config.yaml
arch: "resnet"
model: "image classifier"
dataset: "drawn small creatures on textured ground"
train_examples: 203450
image_size: 32
crop_scale_min: 1
horizontal_flip: true
translate: 0.12
color_jitter: 0.2
targets: ["creature"]
num_classes: 12
norm: "batchnorm"
activation: "relu"
drop_path: 0.2
depths: [4, 8, 4]
kernel_size: 3
stem: "single"
avg_pool_shortcut: false
widths: [64, 128, 256]
loss: "cross_entropy"
init: "lecun_normal"
residual_init: "none"
optimizer: "soap"
beta2: 0.99
lr: 0.0023
beta1: 0.95
shampoo_beta: 0.99
eps: 1e-08
precondition_frequency: 20
max_precond_dim: 1536
merge_dims: true
one_sided: false
adamw_lr_other_params: 0.0022
grad_clip: 0.5
gradient_noise: 0.1
cautious_weight_decay: true
ema_decay: 0.995
steps: 10800
batch_size: 128
epochs: 6.8
lr_schedule: "cosine"
final_lr_fraction: 0.01
warmup_steps: 1080
weight_decay: 0.1
adamw_weight_decay_other_params: 0.05
Rows from block 11, named by matrix and row number. Rows with one number belong to one channel. Each number is 200 + 40 x the weight over its row's rms, rounded and kept within 0 to 999. All counts start at 0. After the name is the row's rms in percent of the matrix's.
# convs0: first 3x3 conv (model.blocks.11.convs.0.weight, 128x128x3x3), inputs 112-127, a 3x3 kernel for each
# convs1: second 3x3 conv (model.blocks.11.convs.1.weight, 128x128x3x3, transposed), outputs 112-127, a 3x3 kernel for each
convs0.27,104,195,211,284,119,173,162,224,211,157,256,247,203,198,272,196,153,192,203,225,299,251,161,157,177,108,181,282,116,175,178,198,242,213,216,280,210,132,170,112,141,165,155,167,110,132,180,144,164,242,140,151,234,283,229,163,196,230,195,183,206,240,256,182,211,235,186,216,261,178,148,193,178,211,189,234,178,228,182,252,194,177,214,235,180,195,114,294,212,225,224,249,217,210,126,170,166,151,131,110,229,230,163,233,157,218,283,239,167,211,253,202,158,191,187,211,201,209,208,219,227,120,204,203,151,162,269,131,192,175,246,137,226,197,207,218,245,262,223,218,180,146,184,193,163
convs1.27,102,256,201,166,238,193,220,287,199,177,114,165,230,181,180,216,197,206,182,192,176,239,219,196,238,177,112,199,200,201,150,256,163,143,189,276,240,243,234,223,161,158,116,230,233,172,245,171,224,216,243,163,129,203,140,190,253,194,232,219,173,110,261,176,261,197,221,183,161,180,177,189,102,181,194,155,234,235,190,200,269,138,197,184,183,167,234,176,195,199,226,245,184,218,208,155,212,203,154,166,234,82,136,222,154,249,122,184,244,242,215,217,261,173,160,211,225,211,192,251,217,205,214,231,180,174,256,163,132,177,196,186,207,272,264,185,166,221,168,215,199,227,162,159,290
convs0.28,100,167,208,208,189,261,222,193,174,183,143,146,164,299,148,194,209,157,254,229,247,226,256,182,187,191,114,115,203,172,273,206,268,144,238,144,138,150,122,200,68,153,219,173,207,186,250,156,171,158,157,271,219,200,157,215,177,229,228,169,238,168,194,188,192,163,235,147,202,225,149,231,183,181,137,193,187,215,248,264,246,195,240,189,226,126,148,180,215,159,205,189,258,170,153,218,163,235,193,174,170,177,195,195,169,184,181,170,176,172,187,133,193,149,147,271,180,237,210,152,156,163,258,239,203,130,220,196,266,202,129,221,205,219,198,173,192,168,258,201,198,196,128,196,192
convs1.28,101,206,243,187,118,202,215,215,250,329,154,106,206,227,259,138,189,190,198,233,196,213,225,177,225,200,200,154,124,172,221,230,195,291,180,201,237,148,255,212,277,289,184,190,131,198,210,204,281,187,200,247,199,181,57,105,219,175,202,219,192,265,227,183,231,188,183,136,206,180,244,158,129,211,224,215,151,176,187,177,203,218,233,253,175,201,192,211,158,178,194,186,168,177,243,173,289,220,272,227,205,224,147,210,256,186,199,213,197,167,104,125,224,223,172,248,134,205,292,223,228,218,162,186,171,142,189,258,173,231,172,182,168,150,224,155,197,252,205,143,179,166,175,177,227
convs0.29,101,232,240,204,201,250,204,189,178,146,265,209,176,207,227,189,179,173,182,197,228,237,240,170,189,197,173,206,180,232,154,196,171,174,174,307,131,146,246,193,183,123,192,213,155,168,134,134,196,187,181,229,185,219,180,176,136,160,207,222,152,185,210,203,165,154,167,145,209,185,158,193,179,138,171,220,282,187,206,222,205,293,183,242,288,220,248,204,171,242,232,225,171,212,202,166,267,206,134,191,262,168,269,329,166,191,144,183,121,216,167,218,161,176,175,164,151,164,187,171,222,150,252,189,245,150,191,193,166,159,119,167,208,227,171,213,153,202,249,167,204,213,153,182,230
convs1.29,098,158,183,213,248,167,201,214,179,222,253,165,263,195,201,228,225,239,149,217,237,186,219,190,172,87,111,211,261,211,231,167,181,117,239,85,220,265,243,224,181,240,193,191,160,275,238,131,168,239,187,129,156,220,207,142,146,185,129,191,195,224,178,223,277,276,220,147,269,256,200,212,225,194,162,199,242,236,189,221,239,274,138,143,160,169,159,186,138,145,267,184,171,232,135,184,140,150,227,233,208,258,237,219,197,168,194,209,199,225,189,167,218,181,201,198,172,230,187,298,219,164,228,264,272,151,239,188,253,201,183,204,240,191,258,259,204,216,195,218,193,296,158,228,186
convs0.30,093,195,145,150,222,202,212,248,213,132,162,184,193,147,189,162,210,202,263,191,219,132,148,192,188,261,197,208,210,146,118,194,151,285,176,212,181,195,199,199,187,179,148,187,201,212,202,187,237,253,154,205,212,147,126,222,212,149,206,223,186,169,246,269,197,153,198,257,168,265,200,209,212,212,207,147,222,182,207,169,208,184,190,238,179,251,238,241,175,262,146,218,231,257,215,202,175,188,185,136,202,207,185,157,193,161,219,186,205,182,198,255,198,175,246,218,89,193,159,155,150,199,187,167,167,199,235,112,232,223,243,176,170,163,191,243,265,211,178,233,257,260,209,204,154
convs1.30,099,182,170,126,180,106,284,192,224,232,214,197,280,236,219,179,166,117,166,202,165,177,222,257,265,232,254,122,141,165,164,187,205,243,214,282,163,253,184,215,219,232,211,204,213,168,226,261,239,231,222,241,166,189,207,203,202,192,110,183,224,186,125,235,239,217,172,177,221,236,195,236,185,257,217,153,178,174,206,141,217,168,219,192,245,245,173,200,219,196,231,132,206,225,226,208,178,186,247,177,202,262,206,158,210,226,195,203,250,229,241,216,197,223,246,223,186,142,128,219,232,193,205,266,209,213,146,156,128,202,196,131,190,198,203,194,193,225,178,152,219,178,138,196,186
convs0.31,099,207,171,124,230,165,212,132,217,133,202,148,196,171,213,191,226,210,205,219,205,126,193,187,216,205,133,220,155,169,180,257,195,237,210,227,162,141,240,179,235,205,190,190,217,171,212,137,241,187,214,208,155,260,273,116,181,165,223,204,269,248,263,148,280,164,177,285,221,184,210,236,146,178,163,212,255,213,200,303,227,223,207,166,157,212,224,220,237,209,250,212,190,142,191,218,185,137,153,101,231,127,171,192,197,135,199,118,195,123,199,200,118,184,159,173,202,194,202,207,182,228,261,173,225,101,187,210,137,185,185,145,223,251,218,183,196,191,224,170,187,132,162,215,199
convs1.31,097,246,174,192,159,155,226,183,191,127,223,198,216,187,156,259,215,187,203,210,212,268,182,103,224,240,189,216,240,178,146,168,188,296,207,194,261,215,224,165,139,193,218,206,218,232,162,232,218,255,194,206,229,180,126,201,201,137,234,227,118,224,255,198,157,158,191,204,266,191,188,147,182,219,283,170,186,210,173,202,215,185,266,228,227,199,181,191,172,173,253,186,151,243,222,201,201,89,169,194,218,114,198,221,147,205,130,179,214,249,143,232,232,191,328,196,267,173,203,208,158,154,259,196,205,252,159,132,236,164,154,259,172,191,233,234,261,190,156,260,192,188,147,175,146
convs0.32,100,149,225,178,146,219,203,111,196,198,243,225,144,241,233,222,238,164,134,176,169,189,177,218,184,174,125,179,220,152,197,215,182,270,192,278,145,212,172,259,169,277,204,237,201,185,198,198,274,241,280,205,234,154,108,261,177,197,198,222,270,205,197,161,170,170,186,214,181,186,234,285,192,193,193,132,196,200,200,157,152,183,172,231,201,175,230,241,190,173,246,197,253,199,178,195,220,146,194,191,166,246,195,217,152,165,168,162,238,232,246,190,231,216,193,183,260,207,214,251,148,160,176,209,174,176,173,220,183,251,206,166,171,211,227,134,158,125,218,216,162,170,114,195,268
convs1.32,101,131,158,233,172,123,223,272,176,178,232,238,207,148,159,208,84,278,200,208,140,169,160,166,194,200,211,182,219,320,191,218,227,211,196,170,171,159,177,131,177,207,230,230,183,179,164,167,239,149,202,277,173,190,192,259,266,128,211,209,175,261,158,242,208,212,219,281,162,268,222,199,160,187,241,270,176,180,224,212,173,153,151,275,291,238,194,176,181,223,167,212,183,175,181,206,166,225,186,181,219,228,202,128,157,200,183,165,193,141,324,266,277,209,185,183,187,174,165,149,182,162,89,138,150,233,339,237,211,255,230,162,232,192,217,238,172,215,203,127,236,168,163,175,229
convs0.33,098,189,237,198,214,219,200,144,258,192,270,272,304,277,233,241,251,250,230,228,161,200,214,207,237,183,222,223,119,175,221,205,230,129,174,289,161,145,201,188,192,183,263,178,220,137,160,188,311,194,296,205,222,170,191,204,176,166,162,208,194,200,244,214,264,256,171,193,258,254,251,197,203,182,198,182,166,250,206,209,233,171,152,299,260,175,190,256,227,202,230,161,189,217,152,213,196,186,257,164,201,180,186,264,170,197,225,278,146,202,262,279,142,139,213,172,200,229,167,207,211,205,215,278,152,165,160,222,214,224,279,212,258,132,198,211,221,185,201,216,179,188,176,191,239
convs1.33,098,216,217,243,187,130,190,212,204,272,227,233,227,228,196,213,136,229,198,202,161,244,270,220,251,185,197,269,200,203,170,163,151,165,154,207,166,218,252,185,149,217,173,162,156,149,221,215,243,190,197,280,211,169,161,246,217,189,254,220,115,179,171,231,195,247,212,110,169,164,214,183,185,232,210,203,204,158,154,210,179,229,187,257,180,188,295,188,131,259,207,222,206,237,187,226,179,190,191,233,179,171,164,242,260,212,182,244,229,171,151,199,207,116,204,277,154,213,213,216,218,251,225,192,168,267,273,180,151,202,132,202,203,166,195,242,178,224,191,249,248,166,195,186,190
convs0.34,103,206,172,201,220,204,204,209,253,204,245,238,186,261,209,228,206,181,170,132,215,256,246,253,209,227,229,179,138,197,241,141,168,250,213,125,222,199,170,118,199,207,243,209,171,261,215,198,173,218,157,183,211,247,229,230,234,112,241,313,198,262,262,182,209,220,165,201,240,194,179,147,246,246,244,168,131,212,175,156,187,251,245,125,156,290,246,165,222,161,186,208,243,164,196,164,282,245,254,239,219,194,218,167,243,252,194,164,166,190,287,261,182,158,140,142,194,201,171,175,208,231,178,191,180,213,197,243,170,186,194,229,243,181,103,175,157,192,240,107,179,282,127,141,190
convs1.34,099,178,207,178,227,226,131,205,157,153,196,216,214,172,277,306,199,163,191,182,169,165,164,190,221,257,212,147,185,215,207,123,285,264,172,246,183,242,163,121,237,181,187,222,260,256,171,208,148,279,176,278,181,189,203,224,258,212,190,203,284,141,254,246,191,240,211,227,146,201,195,111,229,224,199,230,251,211,218,203,160,109,107,255,139,213,218,170,169,188,132,211,205,118,201,195,203,272,200,193,159,171,222,119,185,159,221,186,207,223,180,185,191,292,199,123,125,124,186,200,217,185,230,199,202,188,160,182,207,197,189,210,219,82,176,181,109,210,238,167,165,243,145,220,187
convs0.35,101,147,180,180,142,223,123,261,209,218,164,223,151,286,263,160,243,165,207,151,299,171,184,187,229,203,215,195,217,155,196,161,222,147,210,184,107,203,165,284,186,191,219,213,216,154,176,244,208,221,286,249,130,202,238,122,161,205,171,167,223,197,168,212,217,218,175,177,219,214,178,256,165,214,127,210,153,241,215,217,154,229,211,141,189,225,165,175,201,202,166,214,300,145,239,284,177,127,248,168,172,200,213,199,190,185,178,227,217,202,210,240,162,125,214,112,170,162,241,177,284,175,202,237,220,212,273,135,177,120,100,270,122,130,154,185,187,216,192,166,208,210,207,188,168
convs1.35,099,200,166,225,203,233,231,237,160,180,172,227,221,97,274,130,180,178,188,151,229,237,258,225,166,212,240,236,236,130,143,210,141,187,146,199,124,232,236,180,122,205,180,121,242,258,195,185,223,220,184,233,265,132,202,182,127,180,153,226,172,167,139,198,258,272,214,184,150,215,185,154,204,255,225,186,176,188,184,161,233,210,152,256,183,249,189,208,262,180,196,253,175,246,164,137,179,218,174,175,194,189,142,138,149,312,114,183,207,231,209,250,153,147,214,166,201,257,185,165,254,232,162,207,190,211,211,183,155,187,236,177,221,246,228,125,220,232,183,125,240,195,169,168,196
convs0.36,102,231,265,249,193,192,157,210,206,177,133,182,210,115,225,203,217,195,251,169,124,182,213,190,186,169,138,230,102,234,215,157,193,232,150,145,262,241,242,197,193,152,207,164,167,178,182,204,204,219,165,201,236,217,245,172,269,216,239,250,237,177,257,221,143,209,203,147,201,186,163,172,243,218,248,283,233,196,269,163,178,270,158,169,178,142,170,138,178,153,224,224,165,213,200,171,192,193,215,238,178,231,249,245,169,210,221,205,274,114,139,135,210,175,222,161,175,148,216,180,199,216,191,229,212,214,218,242,242,229,213,252,177,268,170,152,216,213,265,198,183,174,182,201,158
convs1.36,101,243,269,272,162,163,257,227,217,235,155,243,237,190,243,187,141,164,204,234,243,154,204,192,148,261,190,148,170,203,248,94,137,163,219,125,238,212,181,106,171,198,210,218,254,191,126,197,231,139,222,276,206,219,181,147,192,179,132,141,208,142,167,213,139,220,200,182,157,188,154,212,244,197,216,248,222,171,205,225,178,139,253,203,224,219,207,187,270,149,131,218,92,149,138,192,194,206,210,143,171,210,144,201,223,208,220,186,182,165,200,228,219,201,202,196,231,213,198,245,161,149,248,164,179,177,202,195,179,181,237,227,197,185,199,239,251,234,202,186,337,234,142,144,177
convs0.37,104,241,217,154,269,215,245,242,138,189,248,187,181,173,181,225,237,145,174,159,156,171,250,225,210,234,212,158,143,263,287,143,214,161,171,169,187,205,174,163,259,185,194,245,227,189,233,243,188,264,249,191,237,208,229,202,129,169,131,284,152,192,270,229,139,138,191,220,245,166,156,197,181,127,189,104,241,171,148,234,174,264,218,199,181,153,219,197,216,248,151,247,205,183,261,207,259,187,221,226,227,210,246,256,174,238,216,162,182,148,204,177,189,169,195,211,160,213,285,255,266,164,149,212,219,195,226,196,154,187,200,128,212,176,246,262,237,204,204,224,180,248,283,299,184
convs1.37,102,285,228,204,166,201,202,243,172,191,224,196,225,181,265,144,187,210,205,227,163,170,254,158,250,216,144,195,190,216,168,258,205,223,201,199,250,228,258,242,221,179,149,166,147,181,156,204,245,201,205,261,215,177,283,200,184,159,136,225,214,163,193,262,106,196,171,152,132,223,184,139,206,124,141,131,212,165,118,189,153,224,298,210,152,158,141,244,113,291,211,139,167,156,140,214,120,207,223,218,183,289,144,188,265,217,236,155,194,131,112,184,214,177,223,278,233,250,204,233,240,215,181,159,118,197,162,251,222,203,225,269,262,233,216,218,175,259,281,190,254,313,138,229,329